A small CTC audio transcriber, trained from scratch: log mel input.
Rows from block 5 of a small CTC audio transcriber, named by matrix and row number. Rows with one number belong to one neuron. Each number is 128 + 32 x the weight over its row's rms, rounded and kept within 0 to 255. All counts start at 0. Numbers have three digits each. After the name is the row's rms in percent of the matrix's.
After each neuron's rows are labels from the 100 clips, of 14976, where the neuron reaches its largest size: "top examples" is what is common among them. Only what is clearly more common there than usual is listed. The data: short made-up English sentences, spoken by a formant synthesiser in many voices. In brackets: how many of the 100, against the usual share in percent.
# gate: second MLP gate (model.blocks.5.mlp.gate.weight, 768x256), inputs 128-255
# fc1: second MLP up (model.blocks.5.mlp.fc1.weight, 768x256), inputs 128-255
# fc2: second MLP down (model.blocks.5.mlp.fc2.weight, 256x768, transposed), outputs 128-255

gate.346 091:165113179137081086133141136127149117166099159165173095213136108075122173115142154134110119150078099215124160109164135138138133119180132140135151130112144196184088074120122098124125146141114101190163181141147116142154133175086130151142125185122167066138103151178156162138143160200146099111091128168151152105103147148133180127088125081173124141049112158112132071151085131085127057114157
fc1.346 095:112119192162144139065150130064124166134146132137181118144147106125147144119150157145115131143145178183071161087146121130079139170116115143053167159090147227123092092138175078145151133175119109103171059137092105104139097118096087091116137150101155164139154148146166142077091148121117106145042128136151140071106132123141156129141093119118144154129027177127187103146093150129086117136137
fc2.346 098:143165112092122108141119128104126114073086090103122095133152146114112103154088086113117134154107144147105104154151096092129130167147141169150074154144062100167082054138132178148150187131092133120092055171135135131131122137085139092156102089164088176086118148119158106107124158106084106129158118124149204106114137131092109136156144149137157119112153069096139200135171178151127122028120
top examples: /ʃ/ (51 vs 21.3); "every" (38 vs 14.4)

gate.297 098:083210071152133149084089071105091089123139094159133184096093199162100177105109106159104119150140087068138126141100100184139156070098199165119110168159155134146146126187137175110071099108126103122116107072096111121175115178193137145139163079128107086164133112096127089157160144118113149139118100131138118112108163086149154147120112079144136071135179140143133103110132092150174185146156
fc1.297 102:115121128135120079160111146094058131136192141094134084097158123076157091154155172133145096101167105111179071097102117092093147045074129135155120125142141153081177169132104049174069161162111165163151092172127113157134145113145164091114164110130169131128129092113104062115127109135106130161116124120128045127139151142117129183079206127045084175128076088118082158173116156146167122174086
fc2.297 103:163121189097094135189186154180104179175139105194118119204113090078125082128137153139124139111156186089131091127138124069119126126159137130114065084107107194075144146127116159116198097160152118095148149122098134129059150129109121095075100153129120172093130155102077119110102087134140144133106108139091151114198169127115140073097134135140180105180098088072088146151121145128073095121072
top examples: "near" (100 vs 3.2); /n/ (100 vs 56); /ɪ/ (100 vs 61.4); /ɹ/ (100 vs 65.9)

gate.563 127:158143135122167126132176111078125074142121129162133188150111140126114169078092128157138138174113154136132158137093175165140144097113162118120154150064148139181104099187071134063095153103169118125185150048089117143162134138126169157097122133126099153157099141113076102133144124133119153066133097142098166102160117063128129112097084107121179091056121198124130105138115067133102120156093
fc1.563 067:111084114120150147121096113119106151123099158102113104141118162069157131116123087191065161106154134198102126160082120185087084201158109146088136121170096127131114136108150140124143149162084082162120086102128156130159120079148063087132178126086177070055102125127138163129053192142090069153115154120124025140099171168120119129069118110132074161160106101140125179146101164147078132179117
fc2.563 072:119089118166111082159208104124107155102098116133101019162121096110146087134113152132154169115111084155112123178134163113126121140122080137130107084133165131144140195112133104164084080192111191167040161223210103129124133100087113098116137124160133107115149177157084167182132120144140110057120123110121155128148102138098116171134143161060109121132119170097153150169131133117130142131110
top examples: /j/ (54 vs 8.4); "usual" (50 vs 2.6); /ʒ/ (50 vs 2.6); "small" (47 vs 2.5)

gate.456 098:135085107202121146121110133153097100119131121174123168093146186128136158114160075144090118216067130079119131118109150124111111119182089154111131090144191171109139112117117119123125174136097136146190131127043069158160131156136147109111115192060142093157126120070162132135142132119082135077106077123054109140143116097187154128164114095141168113095148162086110079124040125151106127110161
fc1.456 099:174131174079126113135153138113165153161133140144144148164106109116118135142089127155156144064137128154139156115123129184086120158070147105126186137118106161131116128124111115111166096130148088132137131103180178116103118093105108136091138115171130173099106074105104125086056119152223103172081145134153158100138100126026079129098087131127106113121133141156168099096173111072085153167112
fc2.456 099:166094181107148131106152182167138087166182157120143120185071171098090212132090146112143114143103161134062127162099140184064176125115124139141161092131145151155164094166081138117123131148148152127174189125056171158102128111158138135079167141082134124055134163129155150097113133182139136140119145113082098110123126151094173134093091165117125133032148150161093149145119112115083069118146
top examples: "wants" (100 vs 1.7); /ɑ/ (100 vs 26.1); /w/ (100 vs 39.7); /s/ (100 vs 51.4)

gate.18 096:110144093163164131092082148163189075147127125138102157135110175144117147093146066120125150175082138091101155139145123188217150189172101156130139156083125143164102107124115120129102160088135106123110099138055142123139152132067117128144150131143128041106114078141158141130155068157163139083176116101127129080148129108163097131128071106061176109087129149148103073062077099120095101124138
fc1.18 106:136130131117135102103119079115147138087056150106133150122209127083121081161162130125149137119141134149130115170120143093120090167196110124129158167144098161120141152173129091113123229118117178162153062181123148172086123096055147087107133114132147138167089138142130077103109112151147111110131123159079109166144068160099084125105129137108174191110020115099138146143108150115146102097067
fc2.18 104:155081098122101139137124070128129197095192089140101135115103137124141091096153092160069095112127175105117172109118152119076107116092176127101066113135056180071142115165103144148174129126141028144180097126077139152081139100043124084102089112115117109134137114110100160125120115105148158094115074180135144096156141113119102080082109139131157111096103105110120116117140158099101075133109
top examples: "near" (100 vs 3.2); /n/ (100 vs 56); /ɪ/ (100 vs 61.4); sentence kind: statement (100 vs 62.1)

gate.205 099:125109119128247118118134118126092140121149154083159143129134149162121164081105147126127132115125173141137111131065166163131117189117131165124219138152151184138129168110111104135096184113117127118123076136127124121134122122141108149053166143155135163087154107101130127097100103148080113060108119141102084061154091138152132129052123145041094107115086149106089133134163092158086091166098
fc1.205 102:124145187123110157113135128165094115114149119126150144176131142145130160105131170098108073140157085198128150130093130105119120134200174150192108122167099209142079173146146137132158160031091177138131107132109057137179117196101164097055125163084096081119137100083149145123124151122129104113142125070088158149112087131110106134111146088123145146126164154129103135107086184171108088108096
fc2.205 100:156152112164151095119146109110140177118111163147143106190118111155152122143140188093088126093195109138084153099155128080132226098082140141124128170074102110163199068149126098161070089119174148114105085115104196176121126126080091108124126034102125160118123158136101085122081200111104084131098194112119052125064156140120117131100037113089110144149059167129154102111115097112142121199077
top examples: "painted" (100 vs 1.8); /p/ (100 vs 27.7); /eɪ/ (100 vs 28.2); /d/ (100 vs 51.7)

gate.642 107:128114099098154138142170100085076147099168143130179136098150158078091160139103108147168109101155182079147113127113132172080103096104151098112172143090123132170151101134115173129099102083136147121188110100150167115113105163109143132145112118095087126163157162133092126077134065148123122044113160111165169113154104156121193160188113145153146116148103134126183097182174043126167137181127
fc1.642 110:055088137174092143131109092179134123112132121107087066093124118131088094122131111089111078102102091157107115111087154153155137091093109185093079117150170166063127116147195099176160120188118101095089135097129099171133112120058144104116088050138185083118111134126143124182066131075104129110115121110142106094053116057142116117133135080097142139099145134129152171096143077103116148073160
fc2.642 108:111171101145101134107064079108101117111085132128059184127148161123103124124100111176156138135091145095089145135083139137067108149067106159147168069106120098126106108156111116127072083159131156121162139066111100188155134124122125109117131138101112128127094089086120107122148157087075167059121155120111118160130148049140125119143097145157157043119152161121104129147117085111114190133155
top examples: /ʃ/ (100 vs 21.3); "station" (64 vs 1.9); "show" (36 vs 3.4); "me" (36 vs 6.4)

gate.267 094:171166129105091139151106130174141111176113117132161116148118122075109151091111144123148110181149105130136197088150152184129084121071185138106150114055139093172118141120078157104138140093110142133174132108073173145203109109161167159104142154125117126123111130154091097142106118123083087106061082109085100081182160060123098130140117091126176050079149152131094092077071134128146118183074
fc1.267 085:140182193130094095167089206133166118133100156141147138133110127063132153151159133144131148086166106121148110148151110158115100185147132193090143162116101105121065127089176119113124150087064114152134102166152142141165078113104109188148130165209152134172143112127139185130157172164131164145122103108162108086108133130156080139145156134150047163133118117133060091093077105173146117132108
fc2.267 087:137149114134136090119113078159125162165167164130160139178091116119127162161164114103183160083196133129110078116111121118135125161173073077156099102152140141096179113105148143155127139140125138124158146139145148114089116193130074170157145119131164173130133178127133152119113100164198145158163170092092116148130139180078112147120116148146094149129080089158168169159127141165096128126140
top examples: /ʃ/ (60 vs 21.3); "me" (52 vs 6.4); sentence kind: request (52 vs 12.5); "show" (49 vs 3.4)

gate.466 099:126124094166170089120126083135153126124130109133146178118127161115119162096115099158135142206127147146184106128099151127128077174105124146104160103105166130157122101137089177107111170164130071134131158071140115133165126127158109121088174210160147126112071084085133136135121092159111096102119091165130136095149126111193101114104101142132148100074104173085109131123131110197131139127101
fc1.466 112:139081087199124073113084114145176152087133132123155158118127140128089105132170107088170150133163124138194118097119113084124092200089100104126159100088103090149156095104065113114131136160162037088115124111166113076128136111160096116098178179175178141103121075064125109095151081125155078137159107171156115132181147147118094105130102177113127128105103122120128166106172173129093094123114
fc2.466 109:113121172127177111173049140174158081211121110144200097112111145087100083152141154114201111171118131102178103098141123108184112132106106160114128135141121111123090119121150136160116157153146089124136136178125087137151151133114126091153132191173121122094114100099161114151135087159129118112184137126114119179130135151127129073139134141146151138150108120085043129089115156182100068109166
top examples: "painted" (100 vs 1.8); /p/ (100 vs 27.7); /eɪ/ (100 vs 28.2); /d/ (100 vs 51.7)

gate.113 106:148147107199167105044132076145140162112119149196176177146140134107071120132095100145167139145165144148155093115159129128139106184192109106086088120117082146159204094125120171100128186150090100114168108106170129132118133165113109131097106157110139162153111123071073158143128081157114132091110131167183154168143121113089110150103095129158118108112130107127167122133094155162149129077111
fc1.113 112:157101143168096093103150108142093137138139164180146138137131121127152161110099099164117153166123070144155151113166145211121152142139140107089088142159126169130181053151164193118093116135118098188153109112145150157180148205088074108080158148065160147134094154113079146120062130162154144117086085156137118132122145100059136242135107092174115113096117121132206095151097141085147180131162
fc2.113 112:183100141160137139128222095142144118104099159149062115169151129154130132105118124079092123142107151158129123135109125145122144137148199120155145113105191103169148166124108128071162106107059150129135135100123149080081114149173163159090089101130146112089161142152083188092136144131112150141133138118134184054170127150110157161151128151104138134108219145138186165167111126103055137054072
top examples: /ʃ/ (79 vs 21.3); /f/ (72 vs 22.8); "fish" (69 vs 1.9); "painted" (34 vs 1.8)

gate.757 098:156071163166162135103155154140140138139165117156141131109177126131147132114080098195136105156109129131156165086121127197143165101145098156107087126110136135127112122097111113107088143150161063206172092127141114093179141139108161139107118161097141151158130118133095173181087158137142163123142095125154152073150121107105167092099097095081137108089149119117125119138052092115166116131118
fc1.757 104:182116111065081115117132130147116150095093113120091110143075170118114157122155125078096131140099129154160170187114098121133131137156179135159115172137121149129140093136089161063128109086084147150137134088086149136172122146192120142104108093175069065074122123098129097089146090112157121106112095160115204129140081150106131167146174129160148109128177155120098127101135137104082129126123
fc2.757 112:075175138143132104200145125141100088134125112148090166148100105136074171136147166146162130148123112184191129145121173138140138034120138158196037098145173079148153101168095150098106129065071147127181209102141122105156125157183228165097092134147131168140091169078088132120140141124155183076106114123077091192150110087098126186174149091133188097085179124119079086146092135137145153135095
top examples: /ʃ/ (51 vs 21.3); /f/ (50 vs 22.8); "fish" (45 vs 1.9); "bridge" (25 vs 2)

gate.413 095:075139173173133125113140152083151090161068103145076184082126162122090144066128161207117142154068133133132128138150153141098107113150104105124153150140203172171118092127123087087175107132126111125145110097121127143146146097161093194087168138117125149178109153070107090114141166153156120071099144164128137123107135101130153102086089149112144084091157209144133125157142110142131119165109
fc1.413 064:110074177166176160118087180109127087137177128125126192114099118122127120139172141080178083140155148082227078102141072146131122149089135129158103164117131103115166155112100123112194117102109086101148141143128110104071162100130136115096171143155098130124118125076200124062091098143151079141131162151121088104102114164139101061139107150156136110117103114185120099128159172148144100148134
fc2.413 073:153206140128148114133128130142112078146123180122114152147159134071160120148160191100144126137143077148053122123195146157120135092154127095149133168074161116109160100147101098102131122119119109176079123139119075141110139162182171131096134084148120168061173163145119133107148129129121049137099133061110089138152121122147109159192072156128168185102158128111069098197164112136175098170110
top examples: /j/ (100 vs 8.4); /l/ (100 vs 56.5); "yellow" (99 vs 2.8); /oʊ/ (99 vs 28.8)

gate.121 091:178129181098165130123148127150150062147125090123114119154185147128124165113053094126077136119082166152110154118146150167123119197104106174123171108134162158098088149096156155086146149075092173108131115097126138123182083162113166140088071088144157172092115123135087134067103145165042113118086124113133178075131127093142090118140124102117157132084117154097128121121145103080083121099124
fc1.121 085:139120214153118142169161149174184120130130123121135090127135102149115149137096125119097141098137112165122075091168160161180111191169119218137124096161162154079105172104139113096178170088101170136124091135129112100151112135108084187121080095088184087132169133154119169078077104160109103141132128123143168075064082116194153069121147116139144142129125121123159143086149118160042082069146
fc2.121 093:100194097093108139159062097119089149151202084119077157140079131101103086120189089148170106070176106095148110124091051078106141155194094086173076111162097117123121119168057121114103149073091096131147091106086188062087109134139120122063186124099129127097099128120108137122138096092166152146166118107133167126174137108051105140130152158116159097108131125111101148113118168085170120145158
top examples: /ʃ/ (44 vs 21.3); "she" (36 vs 7.6); "village" (26 vs 1.7)

gate.637 098:141104168078111194086145111142120110138127085134104121130099175156048181082099114134137128195122153094101186166146154164183215110126150164088134153122160172117106103126121167090123091089112128146119121084130088126155146127118138141136138119154087089143152152132119159149160163123083162133098160149141177100068120101154176127148087079119163086100190152167123147096132084154186157109136
fc1.637 110:140091162133105102197125131133099143104111136073153069136207095108134045184173169104173140106152155178163104069117156066113132145185066131170119083143139132121154169084075065126129179142071202111147132149154149130101154109126117109112094159127152144142166121171119154104082113158103132108148100117121091156139094167095091153124176135116117191135097092109111137176153145114127057124067
fc2.637 104:148104109173078135177098137129141103101158127166112113132153121137090058138197146161114101132130173093179092127075129116110172128132090127092090054131117170154119141111112151111147136094156157133190136182100088105084119117115143098078072189092150146150110101076089060142191102148083167146108110111121109108179122100131128135160188105111104137114097127096089119161094143134121121162072
top examples: "near" (100 vs 3.2); /n/ (100 vs 56); /ɪ/ (100 vs 61.4); sentence kind: statement (100 vs 62.1)

gate.473 105:151161099139145150108107169121166100154185124154085173103076169144097202115092097142122165131081085066106176159135143191177153151140102101113091168160150173169137096120144145138118174097146098135105111130105129130163144185131139127151142085159131078103113102127153103105117153107159116075136096059114200138174089108167110072154054103103221125131157134128180099135083097105145160177146
fc1.473 120:098143102112120139122143087108095113118112108117168159130142187213117154095087107126094097171170129153130154107128076165128157103074188157106169104102111078134100108153122156132136080119129136073116129066142137087159147143148113127121123151136070113198151125132133171151156148114103134112141159150157152095076189103118167133147124127161116057157197162197101120066190141168116116103148
fc2.473 113:100163125110143104071125097105122114143090102145145136118195159135120159146150050093112072190150130118155133108171146132179149177177152145148181172073205111154154185120127141102099104126102141119126108104102153101152104140163141167160119115117157098146135102168109110094158124128086107125146101060135116162113064125135126179168093115128114120149177149124150135109132067134137150140198
top examples: "near" (100 vs 3.2); /n/ (100 vs 56); /ɪ/ (100 vs 61.4); /ɹ/ (100 vs 65.9)